Weights of a small image captioner: decoder layers 6, 97500 training examples.
Rows from block 12 of the image encoder of a small image captioner, named by matrix and row number. Rows with one number belong to one neuron. Each number is 200 + 40 x the weight over its row's rms, rounded and kept within 0 to 999. All counts start at 0.
Before each neuron's rows are labels from the 100 images, of 14848, where the neuron reaches its highest value: "colour at peak" is the nearest of a few named colours to the mean colour under the peak. Only what is clearly more common there than usual is listed. The data: scattered letters and digits in many colours.
# fc1: MLP up (encoder.blocks.12.mlp.fc1.weight, 768x192), inputs 154-175
# fc2: MLP down (encoder.blocks.12.mlp.fc2.weight, 192x768, transposed), outputs 154-175

colour at peak: white
fc1.9,227,219,158,183,220,198,211,276,229,159,226,150,257,227,215,216,155,246,189,212,214,162
fc2.9,154,168,182,184,199,164,230,193,255,137,224,202,210,230,214,173,143,125,170,129,225,241

colour at peak: brown
fc1.367,209,194,119,262,117,118,176,193,162,175,152,238,163,191,240,277,175,178,229,257,245,211
fc2.367,109,211,259,92,91,198,199,175,242,209,224,186,259,211,216,204,193,185,161,179,172,103

colour at peak: white
fc1.139,226,241,177,211,179,202,181,213,200,174,232,198,244,209,276,155,196,195,231,173,163,255
fc2.139,175,202,221,225,247,232,207,191,185,196,165,219,220,216,124,243,248,140,167,182,242,181

colour at peak: grey
fc1.85,226,206,219,239,128,151,182,194,145,229,201,200,168,253,242,202,264,163,146,304,192,164
fc2.85,174,130,256,108,253,229,206,211,263,195,221,210,185,159,149,240,189,242,199,200,189,258

colour at peak: brown
fc1.489,201,243,237,220,128,221,248,221,194,232,166,196,168,207,170,229,171,244,243,133,199,234
fc2.489,178,174,211,195,238,236,166,151,199,162,141,197,199,212,272,267,221,132,146,274,199,229

colour at peak: black
fc1.517,197,244,151,182,232,163,234,298,165,220,209,200,143,157,262,245,182,206,261,182,172,257
fc2.517,206,192,213,219,168,254,180,157,274,160,135,192,148,196,228,234,235,241,177,193,236,182

colour at peak: brown
fc1.562,196,193,193,172,234,217,229,199,101,209,143,153,180,149,144,238,226,233,178,188,182,134
fc2.562,212,201,216,189,233,145,260,186,197,293,258,184,228,247,291,197,166,244,95,279,203,195

colour at peak: brown
fc1.728,177,212,158,179,195,261,192,203,205,175,190,241,213,134,136,188,120,193,206,236,226,167
fc2.728,172,242,161,139,233,174,185,203,204,205,198,213,151,235,109,260,291,209,162,209,231,191

colour at peak: brown
fc1.689,210,261,219,237,228,99,199,308,158,141,209,242,235,168,194,172,196,150,167,187,210,221
fc2.689,225,196,167,204,189,184,99,156,216,164,250,157,214,280,219,188,213,201,216,181,211,254

colour at peak: grey
fc1.694,196,201,181,230,98,182,169,234,198,198,192,158,171,178,206,195,161,178,191,295,138,238
fc2.694,190,193,179,191,251,170,217,260,177,208,275,187,194,168,292,227,244,173,188,158,227,158

colour at peak: brown
fc1.592,214,197,171,187,188,146,249,199,228,285,225,158,209,205,209,185,255,196,253,129,246,164
fc2.592,198,264,227,162,247,251,196,175,195,126,163,175,280,204,160,217,169,230,171,228,170,194

colour at peak: brown
fc1.96,184,202,216,136,194,235,208,123,178,234,177,235,210,162,195,188,205,199,51,223,274,204
fc2.96,216,167,230,255,217,211,175,244,143,199,183,125,139,218,218,225,184,170,217,202,150,223

colour at peak: brown
fc1.692,276,235,196,243,165,198,198,250,178,259,204,142,293,177,107,195,197,179,132,172,142,224
fc2.692,179,210,179,159,239,206,232,195,121,111,172,210,117,130,205,322,207,216,148,290,154,175

colour at peak: black
fc1.347,266,160,153,218,267,186,259,274,141,156,153,162,202,229,179,140,201,225,176,223,252,163
fc2.347,201,131,233,195,224,213,271,259,193,191,253,125,137,223,169,174,245,207,162,163,131,159

colour at peak: brown
fc1.750,169,173,242,276,253,278,171,184,172,165,222,205,216,164,171,228,219,220,201,235,199,209
fc2.750,202,229,144,146,155,219,180,191,244,242,136,189,180,258,168,182,237,177,179,237,189,186

colour at peak: brown
fc1.696,180,214,209,207,231,266,212,262,214,192,259,248,121,232,276,213,193,239,278,193,159,177
fc2.696,163,184,173,209,176,150,192,187,292,196,198,134,206,213,185,153,219,265,239,180,162,242

colour at peak: white
fc1.183,144,184,235,197,313,182,250,173,124,220,219,217,185,167,218,115,216,212,220,192,150,219
fc2.183,190,145,212,269,143,262,225,225,223,144,213,221,202,199,157,193,249,204,181,140,217,179

colour at peak: brown
fc1.671,219,279,177,160,222,214,207,197,257,138,274,193,278,150,239,242,215,195,182,154,225,194
fc2.671,167,169,188,210,229,155,160,224,218,217,212,220,216,230,190,234,218,201,215,195,210,189

colour at peak: black
fc1.148,270,202,210,287,160,154,263,183,208,216,137,222,247,211,226,199,217,224,107,252,188,140
fc2.148,179,213,181,216,244,258,193,239,183,165,252,134,221,163,135,185,212,188,174,195,180,169

colour at peak: white
fc1.207,176,218,241,258,233,173,226,145,156,228,179,196,212,182,183,172,170,226,182,173,223,211
fc2.207,218,185,200,212,157,285,167,266,199,114,164,249,199,193,249,210,241,181,150,205,171,287

colour at peak: brown
fc1.729,239,210,178,206,217,216,237,163,138,201,223,235,141,205,262,221,141,194,166,199,220,239
fc2.729,219,129,197,141,201,157,230,227,148,194,177,178,214,216,204,253,179,168,188,166,288,114

colour at peak: grey; brown
fc1.73,130,141,178,227,164,187,165,231,142,190,202,205,162,222,236,195,149,160,206,202,217,258
fc2.73,193,177,220,149,183,220,232,192,231,177,255,208,169,217,180,190,245,234,157,240,150,124

colour at peak: brown
fc1.674,153,104,199,108,224,218,175,220,205,218,151,282,174,165,214,207,190,199,132,164,164,178
fc2.674,266,283,258,194,278,103,186,167,147,190,226,166,226,284,233,168,156,163,228,165,285,209

colour at peak: brown
fc1.182,176,242,229,162,270,245,204,189,186,209,313,163,174,212,167,280,237,207,172,176,148,203
fc2.182,176,158,139,230,213,106,127,179,228,208,128,246,235,177,205,173,185,201,195,189,147,206

colour at peak: brown
fc1.52,187,178,197,251,223,210,139,166,143,195,221,229,234,182,232,200,146,196,169,237,255,225
fc2.52,168,203,231,227,187,262,142,153,297,135,197,232,217,153,143,138,214,172,207,230,220,244

colour at peak: brown
fc1.64,205,177,141,207,207,208,241,209,200,192,157,217,140,268,172,232,190,314,212,203,209,234
fc2.64,150,209,223,140,190,184,206,171,159,137,168,200,268,260,237,170,137,59,201,301,184,138

colour at peak: brown
fc1.277,152,180,220,160,179,186,164,228,231,164,270,194,185,267,160,140,212,189,165,163,190,196
fc2.277,192,145,160,209,220,252,247,239,255,114,276,138,207,208,214,175,245,240,253,210,246,217

colour at peak: brown
fc1.702,222,223,260,223,202,239,189,137,235,182,211,168,192,172,122,233,158,211,264,222,203,101
fc2.702,216,207,164,161,154,225,208,178,210,270,229,195,168,173,168,249,215,286,198,207,275,267

colour at peak: brown
fc1.563,237,180,156,272,269,199,164,187,165,230,185,147,281,192,180,195,208,224,174,245,213,175
fc2.563,150,214,229,254,148,261,168,177,233,263,212,180,195,180,161,247,191,210,215,218,188,235

colour at peak: brown
fc1.361,214,188,167,193,235,230,217,240,214,272,136,199,127,216,220,216,184,249,161,251,256,174
fc2.361,166,264,220,135,223,201,222,252,196,246,187,154,204,231,161,175,225,226,282,183,110,226

colour at peak: black
fc1.397,172,165,264,187,263,134,177,238,165,194,217,238,230,182,232,211,315,242,247,207,222,165
fc2.397,226,165,182,182,131,233,179,238,218,247,186,195,166,254,174,187,174,203,236,211,176,209

colour at peak: grey
fc1.759,215,169,180,190,281,246,244,206,160,223,162,160,211,192,250,210,230,206,219,206,210,231
fc2.759,221,226,330,291,171,182,195,194,230,251,184,178,211,214,201,92,171,229,277,224,206,133

colour at peak: brown
fc1.297,217,247,188,212,241,108,233,81,230,267,187,183,213,207,172,207,256,194,176,194,215,101
fc2.297,192,251,240,148,239,217,189,284,234,142,231,286,173,118,164,159,166,246,193,201,185,200

colour at peak: brown
fc1.58,182,256,209,223,182,204,236,160,204,188,155,178,158,151,110,202,250,285,218,154,217,175
fc2.58,233,178,239,229,154,275,218,254,178,244,263,149,188,193,244,261,168,234,163,188,160,207

colour at peak: black
fc1.724,164,168,216,136,310,203,225,234,203,178,202,154,225,204,158,204,197,236,186,210,157,238
fc2.724,197,198,216,240,219,217,225,245,132,217,239,297,230,120,216,230,240,177,201,182,160,184

colour at peak: black
fc1.505,203,190,140,208,165,215,233,178,203,206,115,201,279,233,235,246,258,219,196,224,224,170
fc2.505,186,134,217,224,203,218,171,219,220,176,244,185,157,137,136,206,90,177,230,214,133,205

colour at peak: white
fc1.143,159,282,246,227,185,229,168,156,170,263,177,237,244,235,238,198,207,177,195,252,158,172
fc2.143,227,239,156,295,210,197,236,206,169,227,199,235,184,222,133,217,222,250,208,154,206,224

colour at peak: white
fc1.400,139,247,257,197,233,199,209,232,191,214,156,214,313,229,186,194,221,302,196,198,253,180
fc2.400,157,161,78,198,146,111,263,163,192,116,192,199,210,136,176,193,183,155,129,139,205,232

colour at peak: grey
fc1.212,230,152,265,229,221,157,151,176,268,193,267,235,166,142,169,206,142,231,179,183,271,168
fc2.212,167,217,190,229,180,224,283,240,165,268,185,202,137,203,212,226,213,242,231,253,190,247

colour at peak: brown
fc1.272,254,174,153,224,202,211,178,234,242,139,176,212,176,257,203,167,144,234,140,226,245,247
fc2.272,147,192,182,206,235,174,187,223,207,225,157,179,215,186,192,202,216,199,231,172,190,174

colour at peak: black
fc1.698,186,269,202,192,227,166,261,200,209,130,141,248,259,224,186,188,217,198,200,257,158,224
fc2.698,179,173,188,233,211,241,122,214,221,227,224,118,158,168,204,235,176,205,177,171,196,146

colour at peak: black
fc1.677,200,168,204,137,314,131,169,170,174,247,200,193,259,188,190,271,148,202,261,179,188,185
fc2.677,242,214,147,225,148,245,227,268,262,154,172,209,155,277,210,168,191,181,161,217,156,259

colour at peak: brown
fc1.679,230,245,173,245,211,245,195,156,188,236,297,255,230,230,207,189,88,185,207,221,201,201
fc2.679,160,172,247,246,241,188,151,137,240,273,196,249,202,207,147,245,227,273,180,206,176,229

colour at peak: white
fc1.514,188,226,308,253,210,212,230,184,87,225,161,211,243,222,223,175,193,195,194,213,199,243
fc2.514,149,181,186,152,252,154,134,142,237,200,185,176,246,262,211,179,212,115,277,228,263,204

colour at peak: brown
fc1.355,177,234,302,158,256,165,201,181,158,220,284,172,172,147,159,222,187,180,215,137,251,194
fc2.355,99,169,178,201,233,192,205,170,106,224,172,201,176,152,248,149,210,150,180,228,194,109

colour at peak: brown
fc1.80,285,185,197,217,167,233,147,269,207,212,180,167,233,235,145,228,162,276,207,167,172,223
fc2.80,173,166,187,255,304,206,221,142,187,207,197,216,192,198,260,184,180,147,225,249,230,318

colour at peak: brown
fc1.324,217,203,264,178,215,150,209,174,248,157,251,190,202,194,201,184,199,158,221,237,187,220
fc2.324,123,193,197,266,211,235,148,229,229,172,234,130,153,210,183,216,248,198,237,143,188,192

colour at peak: brown
fc1.483,221,207,263,213,177,195,219,272,253,229,153,253,300,197,237,185,122,157,162,200,191,267
fc2.483,194,191,233,155,207,189,205,156,197,141,176,220,156,212,214,206,290,256,241,235,223,173

colour at peak: white
fc1.234,121,244,175,257,173,187,207,130,185,203,114,241,219,187,229,167,199,95,237,203,235,248
fc2.234,251,122,209,163,261,189,222,203,222,149,180,165,162,223,164,213,176,183,276,172,195,158

colour at peak: grey
fc1.429,260,158,253,215,158,241,226,213,184,210,225,177,249,181,205,274,251,186,187,172,169,245
fc2.429,181,235,187,151,213,184,195,245,180,264,223,215,125,229,129,134,185,186,223,250,246,116

colour at peak: brown
fc1.438,186,139,202,166,215,211,144,250,211,203,104,157,207,170,227,212,226,179,204,180,241,114
fc2.438,106,236,170,211,104,190,260,188,196,246,195,190,195,202,185,72,219,169,219,176,124,239

colour at peak: white
fc1.115,129,190,184,265,192,218,273,211,191,132,182,164,220,185,201,198,160,253,193,149,198,278
fc2.115,210,181,213,206,203,194,206,228,187,160,161,235,190,266,221,197,224,120,246,203,213,225

colour at peak: white
fc1.19,221,221,199,222,182,145,189,243,198,203,173,190,161,212,219,224,175,209,106,213,233,175
fc2.19,154,202,210,219,209,239,250,173,191,167,251,181,238,194,149,175,201,229,242,208,224,246

colour at peak: grey
fc1.305,193,259,210,195,133,243,155,208,163,280,181,244,194,153,86,216,146,194,186,159,160,191
fc2.305,207,170,189,234,273,129,218,271,202,156,218,178,211,194,316,178,232,194,202,256,226,197

colour at peak: brown
fc1.11,241,151,209,223,200,223,205,147,142,124,217,240,227,194,213,261,190,244,189,138,271,227
fc2.11,163,118,215,176,186,235,251,156,196,299,193,209,209,166,222,217,182,192,163,240,192,213

colour at peak: black
fc1.26,235,219,201,197,305,231,266,223,181,141,163,243,162,282,72,215,153,172,216,167,175,126
fc2.26,156,210,205,189,179,195,212,158,235,216,163,172,203,210,272,197,249,163,174,261,179,282

colour at peak: white
fc1.159,203,177,195,192,183,196,155,168,189,193,170,157,130,191,237,253,144,200,162,221,169,235
fc2.159,218,227,192,196,171,243,241,262,226,190,215,241,181,174,166,189,201,184,201,137,160,219

colour at peak: white
fc1.77,213,232,216,298,249,268,167,186,206,188,186,160,187,205,265,231,147,197,255,191,191,147
fc2.77,166,181,199,257,134,179,146,152,167,243,172,197,183,244,192,174,254,181,187,213,265,178

colour at peak: brown
fc1.414,226,227,153,216,263,192,49,146,221,212,177,238,163,205,221,151,184,218,203,254,164,176
fc2.414,212,183,190,227,244,154,280,214,197,153,196,178,239,239,276,231,198,222,180,249,231,233

colour at peak: brown
fc1.382,181,195,201,229,201,209,189,144,181,210,180,248,129,274,216,241,189,229,249,191,242,188
fc2.382,203,243,180,244,177,221,122,280,179,159,171,185,230,175,174,153,166,163,192,237,162,163

colour at peak: brown
fc1.461,240,145,109,226,180,145,268,194,207,229,211,171,248,213,262,263,203,192,216,213,185,216
fc2.461,265,197,216,145,159,249,291,253,198,184,199,174,142,202,232,166,94,199,162,245,254,179

colour at peak: brown
fc1.672,200,219,154,170,181,180,228,169,212,129,176,187,202,236,215,207,158,254,149,171,147,262
fc2.672,172,211,239,202,154,199,152,257,149,244,199,210,204,234,203,190,196,239,209,202,232,102

colour at peak: white
fc1.741,194,253,219,216,305,149,164,195,161,183,219,231,229,189,260,167,172,225,175,217,195,224
fc2.741,174,219,222,197,221,216,190,142,202,230,265,205,150,221,163,225,134,173,218,190,175,246

colour at peak: grey
fc1.161,150,189,164,219,214,171,184,241,151,199,183,206,232,170,239,267,229,214,196,235,199,177
fc2.161,242,218,213,228,273,96,204,225,264,206,200,209,151,213,180,155,182,138,171,253,159,199

colour at peak: brown
fc1.637,178,179,177,203,217,198,237,157,188,261,228,193,133,173,174,203,162,155,148,286,176,167
fc2.637,221,167,233,179,191,204,255,214,77,198,139,218,177,254,285,209,259,265,215,161,160,141

colour at peak: pink
fc1.743,323,189,214,227,174,221,211,193,160,206,205,186,146,188,290,194,226,250,164,213,182,188
fc2.743,62,215,252,244,224,166,194,169,223,144,179,185,237,189,207,208,236,165,248,151,178,207

colour at peak: white
fc1.164,172,117,246,158,188,183,219,169,213,215,196,230,220,173,220,188,188,205,163,168,295,295
fc2.164,208,228,175,209,204,169,169,239,177,178,174,158,145,170,193,231,159,187,296,253,158,202

colour at peak: black
fc1.222,139,222,180,190,249,207,255,189,203,169,181,222,177,207,162,212,212,206,161,165,167,205
fc2.222,252,248,181,242,157,222,171,196,245,178,156,200,214,196,245,284,162,132,222,182,161,229

colour at peak: white
fc1.488,247,174,192,194,269,149,195,221,202,246,176,248,206,149,249,200,220,203,204,207,173,226
fc2.488,137,185,157,253,230,213,256,129,183,150,172,205,215,234,193,201,210,159,174,216,164,204

colour at peak: brown
fc1.416,189,199,134,248,161,158,177,258,195,227,229,200,237,128,167,176,179,230,229,218,262,171
fc2.416,249,134,213,189,239,230,259,156,100,205,177,192,166,207,169,275,242,234,190,170,127,208

colour at peak: black
fc1.591,255,192,265,249,283,164,225,209,192,176,98,207,268,183,153,183,202,197,225,184,203,172
fc2.591,193,204,188,219,148,171,188,118,169,232,267,192,213,186,183,152,209,222,204,211,201,211

colour at peak: brown
fc1.522,132,164,242,188,179,261,196,177,183,194,163,192,189,193,181,180,191,304,204,248,230,124
fc2.522,186,253,204,151,229,236,217,247,180,181,191,209,130,236,224,217,166,142,225,215,139,262

colour at peak: pink
fc1.275,220,206,254,233,180,153,245,199,185,200,163,234,216,220,262,246,184,197,236,228,225,139
fc2.275,219,213,233,253,171,188,203,140,221,189,223,255,168,194,98,121,231,202,272,123,116,138